{
  "encoder_arch": "tc_resnet",
  "hop_length": 160,
  "vocab_size": 51,
  "encoder_depths": [3, 6, 6],
  "fusion": "prefix",
  "decoder_width": 192,
  "decoder_norm": "layernorm",
  "decoder_head_dim": 32,
  "decoder_fused_qkv": true,
  "decoder_inner_norm": false,
  "residual_init": "none",
  "optimizer": "adamw",
  "grad_clip": 0.5,
  "lr_schedule": "poly",
  "weight_decay": 0.05
}
Rows from block 2 of the audio encoder of a small audio captioner, named by matrix and row number. Rows with one number belong to one channel. Each number is 128 + 32 x the weight over its row's rms, rounded and kept within 0 to 255. All counts start at 0.
After each channel's rows are labels from the 100 clips, of 14976, where the channel reaches its highest value: "strongest on" is what is common among them. Only what is clearly more common there than usual is listed. The data: simulated sounds of rotating machines with and without faults. In brackets: how many of the 100, against the usual share in percent.
# convs0: first width-5 conv (encoder.blocks.2.convs.0.weight, 128x128x5, each kernel summed), inputs 0-127
# convs1: second width-5 conv (encoder.blocks.2.convs.1.weight, 128x128x5, transposed, each kernel summed), outputs 0-127

convs0.15 [138 115  99 149  89 143 111 119 186 138  97 120 125 164 154 134 212 115  91 166 103 157  92 168  92 151  75 162 196 144 156 127 102 108 122 138 126 159 127 138  99 103 135 122 141 117 114 179  90 145  81 104 169 111 161 128 135 138 124  89  96  80  72 229 110 176 121 119  86 198 165 124 146 117 110 161 116  83  81  99  85 135 101 116  99 168  69  63 155  80 110  90  92  73 148 135 116 137 125 189 130  90 120 130 125 174 127 101 163  91 112  88 129 108 117 135 109 110  89  95 151 120 138 142  74 128 103 161]
convs1.15 [ 91  62 184 130 156 125 102  69 130 157 140  83 146 134 125  63 105 160 135 110 117 156 152 106  89 136 172 121 136 140 123 137  92  79  97 115  77  95 131 137 103 129  83  97 118 107 163 108  99  67 138 142 110  79 184 149 122  91  91 158  95 140  83 151 159 119 164 127 129  35 116 131  65 157 124 118 116 159 141 106 101 133 151 102 117 126 123 158 146 142  86 107 112 118 155 158  35 105 180 122 119 150  85 145 101 105 124 124  86  70  89 162  94 117 151 170 120 101 112  71  88 185 196 107 151 144 163 130]
strongest on: clipping (100 vs 7.7); text has "clipped" (99 vs 7.7)

convs0.99 [191 137 164  79 115 106 154  20 149 130  77 107  87 117 100 115 187 172 153 105 139 112 142 103 160 163  87 111 159  91  13 125 138 106  77  71 121 111 134 150 163  95 134 146 166 132 144 141 130 153 144 110 108  89 119 133  89 130  88 112 160 100 132 133 132 135  56 128  91 122 141 106  70 102 166 133 145 146 146 138  60 144 129 122 140 102 158 113 110 169 141  97 103 101  94 139 124 128 130  85 110 112 123 107  98 164  86 121  94 118 136 114  77 114 124  45  96  99 177  76 131 102 168 163 125 137 144 101]
convs1.99 [140 120 109 133  62 136 155 120  88  56 125 144 171 120 186 145 101 119 108 175  90 156 150 140 109 124 162 195 191  92 136  92  67 172 109 123 130  97 106 113 128 122 109  82 107 160 102 126  76 105 111 141 169 122 177 143  62 160 134 152 149 117 149 100  87 108 155 160 134 160 166 160 166 105 115 128 101  94 121 112 132 134 110 178 143 101  85 233 126 103 131 130 143 129  58 174 105 112 157 149 143 126  92 132 151 207 174 123 145 104 105 141 178 160 154 123 179 124 123 152 148 146 151  99 150 117 150 195]
strongest on: piston engine (100 vs 12.8); speed: slow (71 vs 33.6)

convs0.10 [109 110 171 140  89 164 108 159 153 113 128 104 145 134  83  93  48 158  89 117 147  94 108 128 127 158 113 164 144  96 234  91 114 127 101 117 164 192 169 134 178 144 123  62 149 130 119 143 176 154  98  87 145  92 115 106 142 139 167 182  93  85 115 161 122 211 131 122 115 157 111 119 130 143 118 119 134  69  90  81 125 108 103  86  95 110 133 119 137 106 180 153 136  84 111 112  99 101 147 166 119 149 137 140 142 167 150 177  95 128 145 156 130 115  45 100 137 133 140 146  75 125 144 129  80 150 105 210]
convs1.10 [175 139 121 141 215  93 126 145  95 125 152 113 164 129 131 127 134  91 152 116  92 179 106 155 125  88 129 104 165 143 154 108 159 146 144  71 120  97  96 168 150 140 111 146 119 113 114 132 159 146 169 139 105 133 185  92 143  97  69 196 125 126 112 147  93  93 162 106 131  90  60 137 180 129  98 130 146  77 151 147 100 124 123  95 114 179 174 157 103 137 113 133  90 103 181 166 139 134 118  71  54 152 138 149 108  68  35  90 109 136 143 171 154 158 112 122 116 126 144  95  94 177 177 154 147 116 197 161]
strongest on: piston engine (70 vs 12.8); muffled (low-pass) (58 vs 11.7)

convs0.114 [148 173 137 132 131 130 154 113  97 115 147  79 109 175 122 110  86 153 113 126 169  72  94  85 129  96 145 169 153 120 135 147 158  76 132 117 139 128  99  92 166 116 183  82 158 195 163 149 142  80  81  72 157 107 153 110 165 141 105 131  87 111 112  64 126 106 146 105 116 159 134 145 151  51 117 111 162 152 133 149 119 133 114 103 122 137 139 163 127 177 166 128 173  69 158 158 125 125  99 179 107 118 206 128 141 142  69 156 105 130 161 151 136 119  27 170 135 162 167 127  69  95 162 125 151 169  79 150]
convs1.114 [154 131 122  66 168 110 142 166 126 126 147 108 106 102 144  94  63 129 155  95 119 170 154 130 149 125  70 106 146 151 109  90 104  85 167 102  97  89 110 115 165 106  94 107 129 109 114  50 128 116 153 146  56 173 154  82 123  86 162 112 109 133 121 119 121  80 135 130 119 116 152 110 106 198  41 115 144  50  91 160  99 117  75 136 130 158 133 114 109  83 121 160  99  39 135  68 145 169 138 118 103 145 131 134 129 113  73 125 116 134 145 152 135 128 149  83 143 113 137 139  78 182 114 146  87  82 149 197]
strongest on: piston engine (89 vs 12.8); speed: slow (79 vs 33.6)

convs0.34 [105 142 182 152 115 119 143 180  93 153 105 130 176 166 122 154 139 131 141 114  39 135 148 153 141  86 114 105 115 195 111 134 123 172 137 134 121 117 127 123 161 190 135 106 133 187 146 110 150 142  84 117 140 127 113 114 128 115 104 175 151 219 178 157 189 136 108 136 156 149 135 152 113 105 141 136 151 115 106  69 165 131  66 181 126 194 119 185 131 109 142 169 117 139 122  93  85 158  78 117 105 131 132  65  93 185 157 160 123 105 160 134  98 184 151  90  77 143 168 106  93 155 106  68 110 158 104  88]
convs1.34 [142 142 115 129 108 153 117 183  92  86 137 142 154 142 102  79 115 116 142 123  96  92  98 147 110 139 104 163 133 118  96 131 143  87 123 138 158  75 139 107 142  66 163 197 150 120 100 109 103 115 124 114 100 119 151 165 117 143 125 130 177  16  69  96  99 121 116  81 103 104 148 116 105 188 171 148  85 158 156 139 138 145 196  85  78 101 117 125 101 133 113 114 144 136 131 173 125 106  78 117 171 146 108  94 164 141 142  68 152  70  96 113 171 140 116 136  97 212 123 133 170 112 119  27 141 117  98 124]
strongest on: clipping (99 vs 7.7); text has "clipped" (98 vs 7.7)

convs0.77 [ 85 137 154 116  29 128 120 119 100 110 121  70 133 133  60 165 191 126 126 113 141 105 147 107 103  90 150  91  79 157 120 147  90 160 153  85 118 112  99 137 139 173 136 149 108 147 119 167  59 133 142 152 141 116 150 122 125 131  95 130  84 100 120 108 106 131 103 124 127 213  88 163  96  97 136 101 133  66 128 132 127  90 132 129 116 103  90 132 109 123 156  85 128 109 147 103  67 133 153 136 149 135 124 142  87 188 104 174 133 185 151 165 134  69 158 127  82 118  81 143 117 120 147 232  93 113 141  51]
convs1.77 [155 135 154 123  89  80 137 110 118 159 177  96 109 133 150 118 111  83 145 136 135 133  65 175 110 150 139  99 170 123 104 144 125  68 141 143 122 108 109 122 136 186 180 111 149  74 135  80 125 105 142 189  54 100 124  98 151 146 138 124 126 129 116 102  75 126 145 103 153 141  78 120  87 123 145 130  21 123 132 105 102 151 137 162 105 119 128 141 149 159  68 112 103 157 105  85 141 148 168 133 123 104  41 101 108 164 153 123  46  78 128 132  78  45 152 136 153 141 105  78 122 120 174  76 155 136 108 137]
strongest on: thin (high-pass) (46 vs 12.3); fan (40 vs 12.5); gearbox (39 vs 12.4)

convs0.17 [140 132 133  72 160 127 108 140 130 167  37 126 166 118 183  83 168 117 157 109  93 179 129 188  57 167 146 159 156 141 101 158 132 172 115 185 118 141 136 137 188 154 123  72 113 109 120 151 175 121  57 129 158 121 150 112 148  76 153 184 125 131  74 170 175 150  98 120 109 161 152  92  91 110 126 107 162  84  84  97  98 144 141 155  24  87 132 100 108 155 102 115 120 155 139 126 130 122 132 174 124 130 131  92 137 114 187  84 138 133 127 116 137 173 122  91 124 142 103 148 169 180 123 154 152 122 128  98]
convs1.17 [116  72 133 113 188  87 116 153 106 133  64  70 146 131  80 123 129 137 120 125  79 140 185 105 133 149 140 156 160 104 124  90 117 124  71 129 125 117 168 145  36  70  90 150 104  90 124 109 108 120 153 111 134 129 163 131  61 131  61 154 152 111 104 110 122  83 106 148 118  79 158 108 128 130  98  92 125 175 133 129  94 117 152 128 137 163 144 115 151 192 145 118 119 152 157 220  86  89 173  99 130 138 138  98 107 101 125 111 139 121  47  65 124 191 130 162  90 100 144 136 131 191 155 145 157 123 124  93]
strongest on: clipping (99 vs 7.7); text has "clipped" (98 vs 7.7)

convs0.67 [148 163 150 105 150  97  60 136 120 158 122 101  91 132 107 116 175 174  76  96 116 104 173 117  71  92 108 102  48  57 119 136 153  92 107 105 168  76 101  98 162 106 128 139 134 131 157  83 150 126 144 119 131 150 135 150 115 144  56 165 129 166 107 167 147  88 151 136 138 104 147 101 130 151  91  94 127 172 118 111 129 132 164  80 131  92 110  95  92 168 114 157 119 149 176 152 134  88 111 101  94 170 105 114  85 102 103 150 126  90 128 130 132 102 125 162  92 105 105 143 161 182 142  38 220  79 177 125]
convs1.67 [ 99 170  48 140 134 164 162 115 106 147 128 144 129 130 112 121 135 125 144 125 139  66  86 118 134  86 148  85 125 136 127 144  90 117 115 145 144 113  95 136 105 154 117 133 128 117  84 191  80  82 104  60 124  89  86 176 151 143 113  66  88  30 100 144 151  92 118 127 131 120 109 133 112 127 141 129  71  98  79 166 141  90 101 157 140 131 135 162  90  86 139 164 152 126 188  75 100 124 174 153 116 102 202 119  78 158 104 106 207 127 151  88 150 151 118 160  86  94 126 127 190  91  91 119 137 139  79 118]
strongest on: piston engine (69 vs 12.8); compressor (31 vs 12.4)

convs0.76 [118 135 135 126  83 141 134 119 185 159  69 122 166  94 102 158 173 144 106 134 151  87 172 152 127 131 109 200 174  66 129  88 133 130  79 107 106 164 134 166 113 140 155 135 155 129 139 186 102 124 102 138 103 140 134 141  95 110 125 149 108  86  98 143 139 169 118 116 124 227 137 141 117   5 153 133 120  95 149 167  91 115 143 144 115 117 109  48 101 113 142 112 103  65 137 120 130 137 110 172 198 103 160 163 113 144  80 161 125  97 141 103 135  74  98 121 111 179 103 120 143 108 115 135  54 108 110 107]
convs1.76 [161 113 134 131 165 125 128 133  84 135 120 120 112 128 140  89 122 136 129 139 142 174  46 127  81 127 163 111 194 125 180 116 152  89 112  77  94 139 116 161 122 125  87  51 134  91 128  93 103  93 111 161 100  73 155  99 124 113 116 146 131 169  86 141 101 118 138  99 172 125  32  97 103 143 102 152 117 147 124 113 159 184  98 124  88 100 150 144 111 130  70 119 146 138 153 102  92 131 178 137  24  98 123 126 107  79 106 121  97  99  98 139 109 137 157 156 138  76  97  68 134 170 167 106 136 107 191 185]
strongest on: clipping (82 vs 7.7); text has "clipped" (81 vs 7.7)

convs0.64 [137 156 192 122 183 174 108  73 132 165 172 158  34 131 104 146 172 161 103  70 140 151 142 124 121 125 105 124  88 108 128 119 177  84 173  87 133  52 110 122 148 139 123 165 152  63 142  98 101 163 129 161 125 166 188 126 127 112 128 141 124 136 149 153  81  84 174 133 122  91 147  95 101 113  68 139 107 171 122 107 111 143 185  96 157 100 116 102 135 160  79 106 120 189 170 121 132 112 122  98 121 126 113  90 119  78 105 113 140 136 120 161  74 144 174 127 152 101 115 146 168 202 157 110 195 116 134 153]
convs1.64 [118 149   8 150  73 119 144 148 109 170 122 137 121 126 112 156 141 114 131 143  90  81 126 138 134 107  79  84 155 111 120 103 127 179 142 171 153 146  63 121 128 110  95  89 117 158 121 176 114  92 124  69 111 113 103 206 181 145 105  66 125 124 120 139 181 121 112 136 126 119 129 131 119 100 145  87 152  67 113 182 137  68 102 149 128 160 124 156  89 121 142 155 130  85 202  97 165 134 158 163 129 122 125 140  64 175  83  90 157 146 150 124 158 120 111 139 123 131 136  70 163  46 106 141 155 133 103  98]
strongest on: piston engine (95 vs 12.8)

convs0.13 [134 140 162 134  42  88 119 142 149 127  94  70  92 148 109 240 172 102  98 121 115 182 149  77 142 117  83 116 164  96 128  81 107  94 116 132 100 146 103 102 122 147 132 150  97 133  74 170  83  93 133 152 158 125 158 151 132 163 108  71 107 148 168 155 171 130  69 124 104 190 120 151 120 136  87 111 101 116 127 168 130 185 150  70 182 141 137 137  95 108 142  92 102 135 146 108 180 140 142 115 172  86 130 150 104 162 162 146 119 142 159 153  84 119 167 146 111 179 134 115  85  88 157 135  74 107 108  79]
convs1.13 [176 125 156 148 119 138 138 130  84 131 196 140 135 119 166 115  85 113 174 154 112 160 123 148 104 117 112 119 199 117 166 131 123 123 151  92 105  83 121 133 111 160 124 107 150 120 134  59 124 116 189 150  79  91 161  95 132 147 124 169 161 137  73  68  83 111 205 118 135  84  73 104 130 144 138 135  43 113 154  79 109 183 141 161  67 111 179 166 124 164  91 122 131 120 130 106 134 116 109 125 102 139  48  92  91 113 149 136  50  73 116 155  88 142 110 155 111 115  91  72 164 131 157 124 147 131 130 148]
strongest on: thin (high-pass) (59 vs 12.3)

convs0.33 [125 118  91 124 130  68 133 144 156 108 132 126 118 115 154  93 134 152 105 162 204 173 135 133 120 114 147  55 124  99 134 118 110 141 110 176  93  82 146 159 127 133  59 133  61  86 117  88  91  65 108 146 190 156 124 188 120 110 131 155 141 118 124  99 126  87 149 160 114  98 122  75 126 123 154 137 114 178 162 179  92 105 117 152 131 130  44 119 141 110  54 162  95  65 103 130 184 165 164 124 126 112 137  93  60  73  69 147  99 168 125 153 103 128 128 132 191 108 113 140 115 108  91 151 127 158 109 106]
convs1.33 [ 98 141 164 136 152 121 103 106 163 183 113 149 120 142 119 122 163 127 127 108 124 136  73 150 141 151 178 115  94 107 159 159 132 143 136 112 133 116 166 115  98 138 126 146 177 138 128 160 144 136  63  99 180 134  32 187 199 135 140 113 111 155 113 130 119 137 114 153 177 117  91 117 120  39 136 136 160 162  43  83 160  92 143 132 139 112 116 134 112 178  87  68 136 106 130  73 178 147 180 184 146 123 112 157 126  57 123 122 113 173 179 139 111 106 123  91 194 140 122 127 144 117  92 199 142 108 159 110]
strongest on: thin (high-pass) (66 vs 12.3); bearing knock (42 vs 13.9); machine: compressor (39 vs 12.4)